Weights of a small audio frame classifier.
Model: 4.93M parameters, log mel input, arch gmlp, norm layernorm, layers 8, width 384.
Rows from block 3 of a small audio frame classifier, named by matrix and row number. Rows with one number belong to one neuron. Each number is 128 + 24 x the weight over its row's rms, rounded and kept within 0 to 255. All counts start at 0.
After each neuron's rows are labels from the 100 clips, of 14848, where the neuron reaches its largest size: "strongest on" is what is common among them. Only what is clearly more common there than usual is listed. The data: telephone keypad tones over noise or synthetic speech.
# u: gMLP up (value half) (model.blocks.3.mixer.u.weight, 512x384), inputs 0-127
# v: gMLP up (gate half) (model.blocks.3.mixer.v.weight, 512x384), inputs 0-127
# out: gMLP down (model.blocks.3.mixer.out.weight, 384x512, transposed), outputs 0-127

u.373 [123 148 138 144 116 133  78 101 151 120 141 113 122 143 138 154 116 154 111 110 141 118 123 109 156 139 140 125 124 107 130  98 100  83 194 171 136 151 110  96 120 145 108 113 191 137 157 132 116 175  90 103 100  99 177 117 144 116 110 139 120 176  88 111 113 127 114  86 127 138 128 114 121  96 144 144 176 137 154  99 108 135 119 170 100 153 121 115 155 167  89 129 184 127 134  96 173 140 132 100 143 115 127 119 142 138 108 126 119 129 122 139  75  95 148  96 107 102 124 105 141  71  95 168 144 167 124 156]
v.373 [141 155 155 129 122 147 120 119 105 178 135 131 125 139  82 105 101 129 123 176 135 123 137 132 142 138  97 155 133 136 126 103 143 104 160 126 119 146 103  95 123 117  54 120 152 121 132 104 121 125 155 114  88  74 117 138 144 124 127 149 139 161 159 139 117 127 128 105 128 154 104 123 129 113 112 133  94 109 132 175 143 160 117 164 107 130 135 132 142 116 133 130 182 118 177 114 151 109  97 121 136  97 122 143 100  73  98 106 160 130 103 140 100  93 144 100 147 120 112 141 111  44  94 167 120 101 100 155]
out.373 [147 134 103  97 101 131 144 112  92 116 164 157 131 103 130 105 109 121 127 151 140 141 104 101 107 115 122 166 112 140 103 150 156 156 142 124 153 181 155 180 132  86 117 156  97 161 171 143 158  80 104 114 102 119 129 170 126 121 104 125  95 143  94  81 123 148  97 111 135 139 152  84 113  95 104 126 123 134 116  98 140 120 180 119 121 144 125 128 101 115 147 143  92 126 123 143  90 107  84 114 139 120 157 140 139 175 133 111 100 130 123 129  95 133  96 172 177 140 120 142 154 129 162 130 124  94 115 133]
strongest on: key "3"; first key: 3; number of keys: 8; number of keys: 9

u.453 [104 145 163  85 158 100 147 130 137 101 105 133 151 123  43 112  96 140 131 141 126 131 131 117 131 134 119 145 157 130 151 160 128 118 134 135 157 142 111 164 150 129 142 118  90 177 170 142 181  99 135 135 143  76 135 144 130 139 139 119  93 196 146 141 153 138 150 113 131 143 152 131 128 138  91  79  89 128 110 126 118 163 172 156 122 134 150 111 130 162 118 127 155 138 116 141 125 150 139 114 135 109 103 137  69 144  76 159 129 104 101 156 130 154 151 171 135 113 101 169 119 125 158 102 150  83 130 115]
v.453 [134 143 114 125  70  98 116 108 133 119 142 126 118 121 159 133 161 121 145 146 137 114  97 146 116 145 143 119 104 164 115 120 145  98 111  84 102 100 106 142 116 137 130 118 101  86  94 123 103 140 107 120 147 163 101 155 104 144  89 164 130 125  97 127 155 108  72 108 179 141 109 109 131 124 146 152 130  99 153 134 110 129  82 147 150 116 132 109 148 108 133 130 139 102 116 166 160 165 127 139 120 131 134 146 138  91 149 128 150 146 142 123 147 155 140  62 115 108 130 104 122 126  81 158  94 135 120 131]
out.453 [130 121  91 102 159 159 114  95 108 170 117 172 119 114 103 152 131 160 117 203 114 134  92 137 124 141  97 123 146 160 111 142 153 146 144 109 173 106 112 129 133 122 126 163 124 126 144 154 137 135 109 152 112  86  92 117 137 107 173 144 109 178 168 127 145 146 160 140 128 101 150 116 164 134  85  90 117 144 141 133 125 145 169 131 107 100 107 144 141 119 168 125 152  90  61 118  85 170 115 117 129 105  85 140  58 132 131 151  98 109 144  94 118 131 147 119 167 129 142 126 143 113 131 128 112 116 138  90]
strongest on: key "7"; reverberation; number of keys: 9; last key: 7

u.200 [161 132 166  78 116 140 121 115  72 109 137 109 179 136 145 115 147 100 138 157  99 123 158 167 134 126 124  97  82 157 146 121 160 121 112 101 134 134 121 125 182 118 103 121 138  96  96 135 139 123 153 133 124 135  95 102 137 126 136  93  96 115 166 130 130 152 192 130 108 159 155 124 171 108 118 112 122 156 175 136 147 174  92 140 154 106  87 154 118  90 140 123 133 116 160  89 141 138 158 140  99 176 158 136 117 117 142 120 172 125 142 116 166 156  77 169 132 139 128 118 147 122 102 153 135 132 134 161]
v.200 [140 164  92 146 126 166 136 137 107 133 128 133  83 119 160 113 133  93 138 161 107  62 106 137 145 123 109 158  82 149 116 132 106 144  96 108 154 143 158 178 157 142 104 120 101 140 129 134 110 144 133 137 121 120 110 139 150 149  91 147 134 164 115 117 146 139 125 151 148 107 176 127 195 113  86 107 139 136  76 149  98 135 126 115 113  87 144 142 116 128 146 145 116 138  84 100  80 146 139 147 101 138  91 136 102 137  89 164 104 173 138  73 155 132 146 134 151 111 154 109 115 105 123 145 131  99 130  97]
out.200 [ 87 106 151 125 135 143  96 131 164 154  99 182 117 147 142 117 153 151 125 116 149 144 155 144 145 121 122 156 162 100 103 180 103 147  97 143 127 116 165 105 106 125 144 119 133 150 135 113 133 134 100 140 105 124  88 129 129 130 105 149 152 138 126 153 122 135 100 126 131 149 178 159 133 134 138 116 117 154  75 113 142 133  78 122 103  96 141 150 102 137  96 111 123 123 113 115 105 138 104 116 136 107 151 109 114 147 184  69 162 131 128 136 148  91 160 122 109 213 148 127 158 105 114 139 164 160 174 128]
strongest on: key "3"; white noise; reverberation

u.423 [113 146 127 144 140 123 149 126 158 140 119 130 150 125  91 103  95 107 128 144 126 160 145 137 150 124 131 129 122 113 143 122 126 131 132 160 156 138 107 133 188  67  95 136 119 150 124 152 225 128 140 158 125  99 121 133 144 133 157 109 116 170 138 144 145 180 153 129 109 102 154 111 121 109 105  99 110 143 146 133 137 125 128 137 113 141 131 150 118  84 118 115 143 135 132  87 123 151 130 134 144 151 114 141 106 132 100 142 138 101 114 145 116 111 161 156 132 149 102 124  96 125 134 128 148 119 116 121]
v.423 [156 116 105 133  90  84 136 159 177 135 134 143 130 138 123 161 123 137  70  89 150 154 131 110  94 139 148  87 172 104 162 109 144 109 134 118 128 105 114 112  97 160 152 116 174  50 115  96  87 128 118 109 132 149 139 116  96 123 145  86 107 100 147 121 135  90 135 114 155 161  92 118  81 119 173 185 137  84 173 127 160 109 108 112 144 165  92 102 155 121 136 141 168 122 168 141 171 146 138 142 168 181 148 109 163 112 149 125 152 131 126 122 153 135 123 104  99 131 135 111 123 120 105 141 145 143 168 143]
out.423 [115 121 106 141 148 121  94  64 135 166 153 114  72 103 108 154 125 148 123 106 157 158  89 166 123 183  99 123 114 148 133 141 158 125 119 112 155  95 151 144  84 111 102 125 115  74 145 161 161 151  94 109 150 137  89 140 100 100 149 125 147 150 119 151 177 144 132 120 142 108 132 174 103 147 100 122 134 123 112 143  64 102 137 125 115  96 135 144 144 120 123 118 118 142 129  97 103 145  99 160 179  99 113 131 100 108 115 128 128 165 172  98 125 102 193 107 150 149 115 197 104 119 133 148 105 104 135  79]
strongest on: key "7"; last key: 7; muffled (low-pass); first key: 7

u.367 [109 146 156 118 145 168 133 109 119 104 124 138 164 114 122 145 101 134 149 104 121 123 158 141  86 104 131 127 198 102 133  78 107 126  93 129 144 143 131 145 122 114 116 104 117 112 144 141 164 126 123 140 107 126 156 118 192 160 130 117 158 162  85 142 115 137 123 118 136  90 102 106 187 117 150 134 128 167 154  84 150 155 137 110 113 120 130 137 160 142 126 124 146 107 110  68  79 132 169 134 127 150 144 127 114 109 115 112 127 119 116  91 112  75 165 126 115 132 128 137 138  83 122 170 118 152 129 134]
v.367 [155 150 106 144 141 147 102 129 118 113 109 125 165 176 122  86 122 109 118 154  93 122 127  88 149 126  94 120 105 124 131 147 146 144 118 108 106 129  90 112 127 134 160 157 116 134 108 129 107 126 106 104 129 165  79 106 112 112 145 143 157  82 137 148 142 130 139 110 130 127 122 126 126 111 136 137 120 132 118 155  80  99 127 126 149 156 116  89 179 111 139 118 124 103 159 116 162 156 105 146 143 116 174 107 121 157 166 122 139 144 118 145 155 117 133  90 130 109 127 144 142 157 136 112 137 171 143  94]
out.367 [110 153 117 142 133 150 107  98 120 135 104 128 103 134 115 132 123 115 136 113 105 129  97  89 135 130 130 129 139 152 129 120  93 159 104 106 128 104 148 149  95  88 150 102 155 152 113 147 127 125  95 171 145 165 112 131 120 166 137 145 167 113 121 139 128 120 118 130  99 132  74 211  99 132 148 122  93 107 121 127 104 111 113 147 160 116 110 126 129 116  88 123 123 167 130 136 101 125 116 137 115 116 100 123 132 129 160 141 107 142 122  89 138 122 160 148 139 155 144  98 117  87 161 134  91  86 125 103]
strongest on: key "7"; key "9"; number of keys: 9; number of keys: 8

u.509 [ 99 116 141 124 110 138 130  91 149 102 130 118 121 120 118 135  89  95 172 126 133 114 140 115 137 147 148 143 120 155 129 113 131 126 161 135 107 132 103 135 133 129  87  96 165 116 103 139 122 173 163 124 118 118 142 133 150 151  96 154 146 136 111 122 181 129 163 149 112 158 113 111 154 103 112 133 116 134 159 105 120 105  79 163 142 165 153 110 128 124 100 155 228 148 114  79 104 118 132  75 122 136 112 138 108  94 108 112 122 132 114 107 114 107 124 101 138 156 107 120 109  27 126 165  84 107 144 138]
v.509 [133 148 133  99 109 115 115 130 124 150 132 129 147 170 167 134 152 141 130  76 122 103 166 151 122 144 161 120  88 126 140 132 156  88 129 146 116 122 130  98 126 162 169 123 138  79 109 140 102 138 154  92 140 151 115 108 105 105 125  94 120  94 131 128 129 130 162  65 131 154 142 172 120 105 105 114 161 111 144  65 107 113 136 137 144 129  81 128 126 154  86 140  82 159 160 101 117 129 167 151 104 158 174 104 163 147 131 124 141 134 130 139 181 140 115 131  97 133 125  69 144 146 133 107 160 155 138 141]
out.509 [ 98 147 123 142  88 125  97 100 142 109 141 136 139  84 115  99 166 147 129 127 128  97 141 128 108 131 110 133 126 101 128 125 119 126  86 164 110 122 198 156 129  83 105 145 113 123 126 135 124  95 120 100 115 173 138 151 134 107 142  95 127 124 117 121 142 129 117 127 138 135 111 123 120 145 100 151 144 161 118 119 119  96 162 108  76 175 119 117  99 124 131  71 107 155  95 136  63  94 106 116 116  76 171 143 148 133 163 121 106 160 146 120 102 158 111 112 144 136 102 131 141 136 152 129 124 149 122 142]
strongest on: key "3"; first key: 3

u.5 [126 134 121  84 147 119 157 146 112  87 162 134 139 115 120  73  95 127 103 112  79 112 132 146 130 165 107 133 129 133 156  95 151 162  89 137 138 121 117 134 186  97 105 131 118 131 118 107 199 130 150 150 131 121 139 140 158 130 111 105 185 152 169 131 127 105 126 117 107  75 120 154 143 147 148 115  68  98 120 168 132 127 122 147 139 151 136 120 130 132 160 122 178 146 121 161 104  80 162 151 154 140 112 128  71 144 104 108 158 113 122  93 127 129 132 167 144  79  86 128 141 147 167 143  99 143 141 143]
v.5 [130 142 199 146  95 162 122 135 139 120 134 138 113 168 115 105 139 148 140 167 112 194 173 130 133 118  94 161 149 111 114 138  98 117  95 110 172 163 160  96 127 147 159 118 160 159 114 119 132 130 110 134  87 109  82 100 163 146 153 133 125 144 157 163  90 127  84 137 108 125 168 128 141 139 104 100 130 187 127 129 144 142  97 162 112 145 140 136 146 145  96 118 101 161 153 101  81 138 155 138 131 139 114  99 141 142 156  76 138  99 128 155 109  84 130 155 163 149 149 111 122 123 125 102 128  99 166 139]
out.5 [146 151 112 102 137 163 136 157 102 101  88 156 136 104 218 151 163 151 156 123 127 120 105 150 122 101 127 117 123 115  83 123 109 148 161 153 139 148 136 112  82 112 120 153 144 148 140 122 156 115 116 124  95 113 131 123 129  79 106 103  74 133 129 137 133 140 104 159 154 136 149 111 140 101 158 123 124 140 173 120 132 140 171  87 104 132 150 146 112 111 121 140 122  83 133 116 149 147 171 128 119 130 154 154 108 124 152 117 158 114 102 105 141 124  67 120 141 108 129 127 134 118 101 138 112 152  75 116]
strongest on: key "4"; white noise; pink noise; number of keys: 9

u.464 [ 90 115 147  98 158 124 133 116 164 165  96 123 159 106  60 131 101 110 142 122 144 112 120 107 144 124 109 129 144 120 155 131 129 156 145 119 134 146  66 141 173  62 103 134 143 156 125 130 177 147 182 127 132 112 138 125 133 146 151 103 156 147 152 162 151 133 193 148 116 128 115 134 120 139 101 101 110 176 138 121 148 176 145 141 122 148 126 141 122 133 148 108 174 143 122 100 111 106 118 155 120 113 104 129  90 138 121 138 103  98 139 139 102 109 134 153 135 156 107 155  78 106 162 120 147 115 149 108]
v.464 [140 165 112 126  66 118 115 128 136 122 120 179 159 156 171 155 145 160 118 111 131 141  81 136 113 140 162 114 147 134 135 148 124  96 112 116  95 124  93 146  93 173 154 148 120  99 105 114  84 105 104  87 117 142 113 129 124 112 134 102 111 146  81 113 150 141 130 102 165 149 113 104 129 133 123 133 166 133 159 109 140 123  88 135 143 133  98 107 176 115  95 136 108 119 141 148 197 210 135 121 130 139 147 141 132  97 152 126 132 153 118 105 157 123 135  71  84 145 145  96 114 130  72 158 125 139 154 144]
out.464 [157  77 125 154 171 144 145  86 136 111 127 126  97  96 121 131 145 130 128 156 135 144 138 143 142 125  97 156 107 141 117 128 142 152 116 140 143 110 160 154 123  83 171 154  97 117 125 133 153 152  95 126 155 131  62 132  89 150 157 123 145 114 155 183 181 126 158 132 101 127 128 150  83 128 102 110 113 158 148 166 101 124 120 143 163  85 132 125 121 112 152 119 113 126 127 130  97 144 120 135 158  96  93 103  93 114 133 120 156 147 173 134 109 143 148  81 165 134  94 156 130 134 168 127 130 106 117  98]
strongest on: key "7"; number of keys: 9; last key: 7

u.66 [118 128 116 182 100 127 118 155 108 117 148 145 174 141 173  86 111 135 115 140  90 125 124 130 134 136 130 144 132 135 145 115 126 181 140 148  82 114 145  96 138 141 133 153  88 185 154 141 133  84 148  96 130 119 111 143 141 124 145 113 122  90 180 128 110  99 139 119 113  98 101 104 150 108 159  94  89 107  97  97 129 105 120 139 146 164  89 135 146 121 111 146  95 174 106 147  92 136 149 113 110 109 139 145 145 152 127  93 124 119 125 147 115 147 123 160 140 135 138  79  96 179 153 107  73 162 109 108]
v.66 [105 126 126 155 170 144 146 120 143 147 112  94  94 130 139  83  80 155 103  97 180 108 152  91 140 116 104 143 139 102 134 130 160 142 112 123 160 152 146 122 132 119  84  94 165  89 111 117 103 143 138 127 113 101 157 108 112 154 113 110 158 141 126  80 147 142 149 157 170 153 122 130 156 128 104 169 123 129 107 122 161 117 130 134 133 116 122 128 144 154 153 160 211 132 139  75 125 113 131 129 153 177 120  91 128 108 138 155 122 156 125 133 105 132 160 138 113 155 113 120 108  47  92 128 142 139 160 136]
out.66 [118 121 131  63 138  86 128 110 136 160 137 122 144 163 167 147  90  89  83 127  98 166 138 102 136 138 120 137  83  71 115 146  98 110 131 106 170 109 151  99  96 153 169 130 175 132 115 102 100 132 132 100 129 133 102  91 153 152 124 104 102 125 157 158 126 101 158 153 135 148 108 176 153 135 130 142 153 153 105 146 107 161 110 122 131 171 145 135 170 144 134 155 150 164 137 102 143 167 131 118 153 157 176 120 105 123 137 146 172 129 137 101 156 104 148 142 135  98 129 123  96  81 138 120 134 105 162  94]
strongest on: reverberation; key "A"; key "1"; white noise

u.98 [132 124 120 118 110 147 127 109 105 100 118  86  90 108 115 106  91 100 134  95 108 125 102 134 167 153 144 127 135 132 121 103  94 130 152 150 152 119 140 148 151  84 116 118 163 125 144 138 189 133 140 172  94 118 159 185 147 132 126 147 117 121 163 121 133 105 117  87 115 114 140 118 164 136 137 121 119 170 107 142  99 125 129 171 125 160 130 131 168 134 113 134 209 154 109 144 125 114 165  78 127 142  82 110 124 131 106 136 154 131 106 121 147 136 123 168 138 151 134 112  99 141 137 159 109  90 133 111]
v.98 [ 78 141 109 120 113  91 115 110 154 118 149 121 139 143 162 159 140 137 189 101 135 141 108 117 122 111 145 139 127  78 165 135 121 122 129 134 112 135 128 121  70 157 126 100 105  95 160 125 103 142 142 110 171 116 157  86 153 118 148 129  82 122 101  70 126 100 164 112 180 144 109 109 131 134  96 145 152  78 170 127 159 133 128 147 181 164  98 154 140 133 127 141 111 118 110 100 149 140 129  97 107 168 134 131 156 126 152 110 115 117 139 119 150 166 162  80 118 119 161 127 136 118 120 127  81 121 161 121]
out.98 [180 145 125 112 106 144 139 126 124  95 136 160 128 133 159  78 115 112  97 132  90 171  97 162 113 127  93 115 111 126  92 110  79 108 141 147 161 112 132 121 128 106 125  83 170 129 128 122 139 121  94 172  90 114 108  88 128 126 136 125 161  90 156 145 120 117  92 130 114 151 152 132 163 161 163 108 121 154 123 143 109 124 140 127 130  52 128 164  98 153 135 160 101 152 170  92  99 107 133 156 139 162 154 106 133 159 125  98 155 155 162 145 163  97 108 135  90 158 131 121 101 124  91 128 145 110 105 152]
strongest on: key "4"; pink noise; white noise

u.492 [134 135 125 116  94 104 118 106 127 113 102 107 138 109 125 115 112  93 140 141 141 103 110 114 143 148 132 138 147 152 133  91 125 101 147 146 121 156  85 138 122 112  76  97 150 142 126 134 141 126 145 109 116  93 125 136 155 147 155 154 123 165  86  88 143 137 150 118 117 121 165 102 148 105 132 128 132 147 145 155 124 141  96 165 104 153 111 126 122 129 136 131 218 142 109 122 113 115 138  88 118 101 115 159 113  84 143 132 123 134 135 136  98 115 144 133 115 126 100 126  83  51  94 173 117  99 143 155]
v.492 [139 120 110 111 122  86 132 117 127 132 117  98 143 191 134 121 119 145 129 108 111 103 171 142 103 120 159 122 134  77 165 142 171  97 142 139 112  99 101 104 117 190 165 133 131 102 122 134  90 132 157 113 146 134 161  79 133  88 150  87 105 129 145 110 132 123 175  93 127 137 119 159 153 124 117 135 145 105 152  88 132 134 130 127 163 142  73 130 160 144 113 131 144 153 142  94 148 126 157 133 100 153 162 100 138 149 133 143 137 123 114 140 177 127 110 134  96 130 147 122 121 153 114 138 150 154 129 168]
out.492 [111 139  95 101 119 127 104  90 172 181 124 179 152 130 162 124 155 135 132 134 101 102  92 109 100 136 126 139 113 172 114 151 138 157 116 145 125 114 177 139 130  85 149 153  94 127 134 155 133 109  92 138 123 150 106 142 119 105 135 106 107 132 139 106 104 144 111 153 145 132 133 123 166  78 124  81 114 152 153 143 123 118 137  76  86 172 139 127 106 125 161 137 116 134  94 146 105 136 154 106 150 124 164 171 128 115  95 127 147 130 142 107 127 132 127 154 135 129  92 138 171 143 146 151  98 145  85 104]
strongest on: key "3"; first key: 3; last key: 3

u.169 [135 139 148 127 157 158 161 139 158 129 113 137 140  79 110 143  82 102 117 126 171  69 119 105 154 132 128 149 117 111 115 145 129 149 114 135 135 124 107 126 127  91  74  99 147 124 114 150 120 135 151 150 110  94 120 138 147 141 133 182 125 151 131 150 135 156 100 145  83 140 147 120 109 141 121 149 102 169 122 113 116 175 126 145  97  71 167 131 145 113 168 128 171 110 141 103  90 132 130 118 109 123  93 130  76  87 103 142 109 132 127 144  80  97 122 106 138 102 101 129 134  52  87 134 147 104 101 149]
v.169 [105 117 154 155 136 139  97 135 135 147 148 129 122 148 140 134 125 149 127 104 138 142 116 132 142 138 169 137 149 151 135 150 105 125 127 116 142 112 123 124 134 134 174 138 119 190 152 131 132 130 109 120 144 158 102 153  97 137 174 125 125 141 136 160 122 106 128 120 157 103 116 107 116 125 162 106 119 144 151 121 111 132 128 147 119 151 119 117 170  77  90 124 120 130  73 147 128 166 192 107 136 129 146 103 143 136  96 113 108 116 119 143 106 122 146 175 134 142 152 147 120 175 163 106 108 120 135  83]
out.169 [150 149 123 100 186  94 147 109 121 113 125 135 151 117 152 133 114 119 124 126 126 115 121 118 135 144 139 129  58 135 100 142 120  99  98 117 119 142  81 131 127 109  98 125 163 114  95 128 139 113 173 105  94 116 133 126 158  94 136 149 105 127 133 147 127 110 137 138  74 160 112  98 117 163 120 137 154 150  80 145 118 152 147 117 138 123 135 163 134 144 139 148 171 164 135 117 109 112 123 131 110 138 116 106 105 106 137 137 103 104 130 106 137  76 133 136 109 100 112 113  98  98 113 121 116  92 111 119]
strongest on: key "3"; white noise

u.38 [119 109 151 136 115 114 120 106 122 127 100 104 124 147 125  73  82 128  76 141 117 125 162 109 148 124 109 159 115 145 149 146  83 166  91 130 148 114 127 106 171 122 142 150 149 171 147 172 154 141 191 137 102  91 147 100 141 103 143 125 137 110 153 112  98 100 129  76 116 131 111 128 141 117 123 143 129 119 161 110 128 126 163 153 146 161  92 150 145 135 148 128 196 147 117 130 112 136 181 105 113 145 109 106 109 151 114 139 100 122 145 143  77 117 133 148 175 137 140  93 152 153 165  99  98 129 111 132]
v.38 [117 117 143 146 126 145 154 133 121 136  92 124 103 120 133 108  98 137  88 119 105 143 144 119  88 130 121 136 119  95 142 105  98 157 133 120 157 121 115 145 133  95 140 126 130 118 159 167 171 106 150 166  94 102 148 148 153 162 110 145 140 106 158  99 105 108 101 121 132 128 136 133 160 128 152 148 138 133 126 120 133 126 131 131 156 138 117 100 138 144 141  91 206 128 128 157 130 126 174  74 152 142 109 118 126 121  97 110 140 114 107 100 118  96 129 153 124 148 129 131 141 150 150 122 104 130 129  98]
out.38 [150 183 138 147  56 118 124  85 108 142 151 146 160 143 106  93 115  92 152 154  97 146 104 167 106 122  86 162 125 135  69 105 100 161  47 129 144 108 163 139 131 114  91 107 153 124 146 108 138 113  90 142 100 133 149 133 138 144 109 130 108 100 109 134 126 120  88 117 167 147 148 116 135 132 131 159 129  97 151  98 147 154 115 115 126 124 133 146 150 132 137 111 120 109 148 115  90 122  83 128 100 125 158 124 129 165 149  81 122 193 149 156 138 166 130 123 137 139 127 131 146 125 145 163  87 157 168 184]
strongest on: key "4"; last key: 4; first key: 4

u.448 [113  91 160 142 171  89 102 138 155 169 118 122 110 131 110 165 122 118 142 151 151 122 164  92 143  93 122 134 109 156 124 176 114 159 110 117 145 127  92 106 142 126 146 130 146 161  94 126 144 124 136 121 120 130 117 134 123 142 113 111 108 124 114 141 117  99  99 107  92 135  84 162  87 114 138 158 135 100 137 113 147 106 163 138 109 136 148 126  84 176 116 118 141 123 132 157 115 157 149 163 101 110  77 101 146 126 162  90  92  98  98 133 100 107 134 118 152 114 132  91 198 164 170  99 114 127 121  99]
v.448 [131 119 130 117 121 146 144 100 112 130 111 109  98 117 124 101  82 109 105 129 127 146 103 105  96 146 106 111 114 110 141  61 123 148 137 114 144 127 148 134 158  79 126 118 144 115 161 147 188 110 151 180 107  97 188 138 147 137 126 146 151 117 171  93  99 124 112 132 150 128 134 128 190 165 143 141 131 154 134 118 115 125 149 121 157 131 110 129 163 111 137 113 179 126 141 135 111  97 159 109 136 150 116 111 101 134 102 130 154 129 120 125 148 123 128 164 128 153 139 133 125 140 144 126 112 129 116 100]
out.448 [163 177 122 117 106 136 134 100 133  95 137 149 172 157 149  83 101 116 130 129 120 139 101 145  95 129  75 148  90 106 110 117  98 139  88 192 123  97 156 167 102 123 120 110 132 112 148 127 116  87  96 131 127 121 121 110 128 132 104 128 120 102 102 127 125 142  90 136 137 165 145 114 137 153 134 135 106 110 151 146 124 171 107 124 137 139 117 145 147 147 152 150 120 144 145 117 107 128  62  81 145 147 151 162 121 142 105 112  92 197 177 178 131 164 111 110 157 123  96 129 114 122 155 150 100 122 120 155]
strongest on: key "4"; reverberation; number of keys: 9; last key: 4

u.404 [ 99 136 129 127 119 140  98 107 139  87 125 119 155 112 109 129 135 142 125 121 101  85 161 158 112 128 137  85 169 108 134 116 153  94 123 156 155 172 109 136 138 121 105 112 127 121 135 159 147 132 114 132 141 138 171 106 157 125 157 113 143 122  81 145 125 163 169 142 117 119 100 134 151 141 138 145 128 129 106 121 143 146 121 108 126 139 128 128 116 139 118 128 156 115 139 116 140 159 145 121 140 160 136 144 151  98  93 166 145  98 163 134 116 106 165 109  85 144 110 160  94 104  99 176 140 141 159 144]
v.404 [101 114 149 161 131  85  71 119 132 134 135 130 131 166 138 121 127 152 128 150 130  93 115  85 115 107 123 131  73 121 164 154 153 174 159 127 110 107 135 109 114 140 166 123  93 176 120 119  89 137 107  54 141 143 138 136  82 155 122 134 172 131 114 110 126 102 119 114 156 151 121 147 144  90 147 131 127 114 120 145 123  88 104 121 145 133 155  85 125 121 108 135 119 124 170 150 149 111 125 131 131 110 169 103 143 128 128 136 174 119 140 140 105 122 124 112 137 110 114 114 139 165 138  89 147 129  96 114]
out.404 [135 137 116 143 160 160 138 162 147 142 143 102 136 117 136 157 113 175  72 146 126 115 150 144 115 106 130 107 132 110 126 147 129 120 109  84 173 121 129 158 103  96 131 129 147 100 105 149 141 138 157 163 138 139 137 144 136 150  94 142 165  66 119 152 123 150 128  95 133 126 147 141 150 111 121 153 118 134 137 112 149 148  85 107 132  75 117 113  80 158 124 137 141 139 169  88 117 112 177 114 165 144 149  62 122  93 131 146 143 139 104  95 133 136 144 175 122 116 121 136 100  94 105 154 154  77 136 122]
strongest on: reverberation; number of keys: 8

u.329 [113 125 159 139 113  98 144 148 109 101 128 140 109 131 120 105 137 138 136 128 111 133 162 116 137 101 117  96 176 109 133 147 142 136 124 158 141 145 147 148 115 142 138 107 129 124 172 106 113  76 116  72 102 110 138 131 175 114 146 108 101 129 131 144 122 122 118 152 158 138 102  99 142 151 125 138 140 135 121 101 199 154 163 116 128 130 153 104 132 171 136  80 126 131 133 158 115 166 158 130 130 122 147 127 151 125 143 124 100 160 134 131 115 133 172 115 112 115 134 138 135 153 140 129 161 117 174 121]
v.329 [117 140 115 117 183 141 155 103 101 157 152 160 138 103 138 111 158 141 128 105 117 128 125 161 103 122  71 148 132 146 105 126 113 124 118 125 134 171 162 130 148  95 142 139 147 123 147 100 174 149  80 146  66 115 130 135 170 110 138 134 161 139 146 140 111  84 122 135 155 111 168  89 144 162 144 131 136 167 150 130 103 147 165 156  61 140 112 161 123 135 173 109 126  98  57 137 161 135 149 142 134 128 116 138 117 140 118 128 117 121 123 134  92 125 139 143 169 180 110 135 111 132 160 127 162 104 115 131]
out.329 [138 107 122 121  86 132 129  75 143 139 149  77 119 139 131 146 112 120  80 173 149 151 130 107 107 107 130 160 135 117 131 172 164 115 143 111 110  70  99 137 142 136 147 150 139 114  94 132 120 132 123 155 149 159 122 120 121 166 133 155 111 138 149 175 175 151 173 128 128 132 129 166 132 107 125 125 134 143  81 158 133 106  88 142 174 134 103 102 141 101 129 177 131 142 130  89 128 124  93  87  93 159 115 101 181 111 151 139 113 115 156 130 169 109  83  77  95 107 147 170 102 123 111 120 164 121 150 143]
strongest on: key "7"

u.362 [108 109 128 162 123 188 175 115  83 143 121  92 132 121 114  83 109 118 113 122 125 117 158 136 102 154 144 120  72 130 132  85 104 149 121 132 152 123 143 137 147 105 132 118 144 128 145 195 167 126 167 163 119 101 165 132 113 149 111 123 148 122 170 125 110 149 132 112 112 109 148 114 174 138 144 121 116 147 123 151 116 128 121 125 130 155  94 151 140 126 143 147 201 131 125 127 147 121 149  86 123 156  96 116 124 112 105 147 109 112 152 123 120 132 126 159 115 170 138 128 119 135 137 119 126 137 112 123]
v.362 [160 130  94 136 115 101 137 144 125 125 107 126 139 176 139 117 159 151  98 108  96  97 153 148 113 127 155 112 132  92 157 157 121 105 117 143 122 118 105 114 120 159 159 166 134 102 101 160 116 117 134 108 136 137 129 108 130  86 140 104 119 113 129 138 121 136 177 108 138  98 112 153 131  85 149 136 141  92 156 128 133 144 108 130 140 144  84 112 169 135 109 134 146 150 154 132 168 135 137 142 136 121 181 101 128 138 119 148 149 119 122 115 175 113 145 107  86 109 127 119 158 155 108 167 110 158 117 147]
out.362 [182 136  99 146  93 153  98 157 116 143 141 141 149 130 118  88 102 148 148 179 123 111 113 125 103 140  72 138 115 130  97  80 120 151  99 125  96 115 166 147 136 112  87 106  94 121 134 121 123 121 122 127 106 113 131 133 112 153  97 144 120  97 117  87 136 157  84  93 155 146 125 100 155 154 140 138 122 126 101 138 118 138 104 109 141 141 111 115 111 124 136 129  93  90 141 109  81 117 110 169  60 132 183 148 148 140 141 102 143 168 162 162 154 188  82 112 123 104 147 124 157 166 112 128 130 192 160 199]
strongest on: key "4"; first key: 4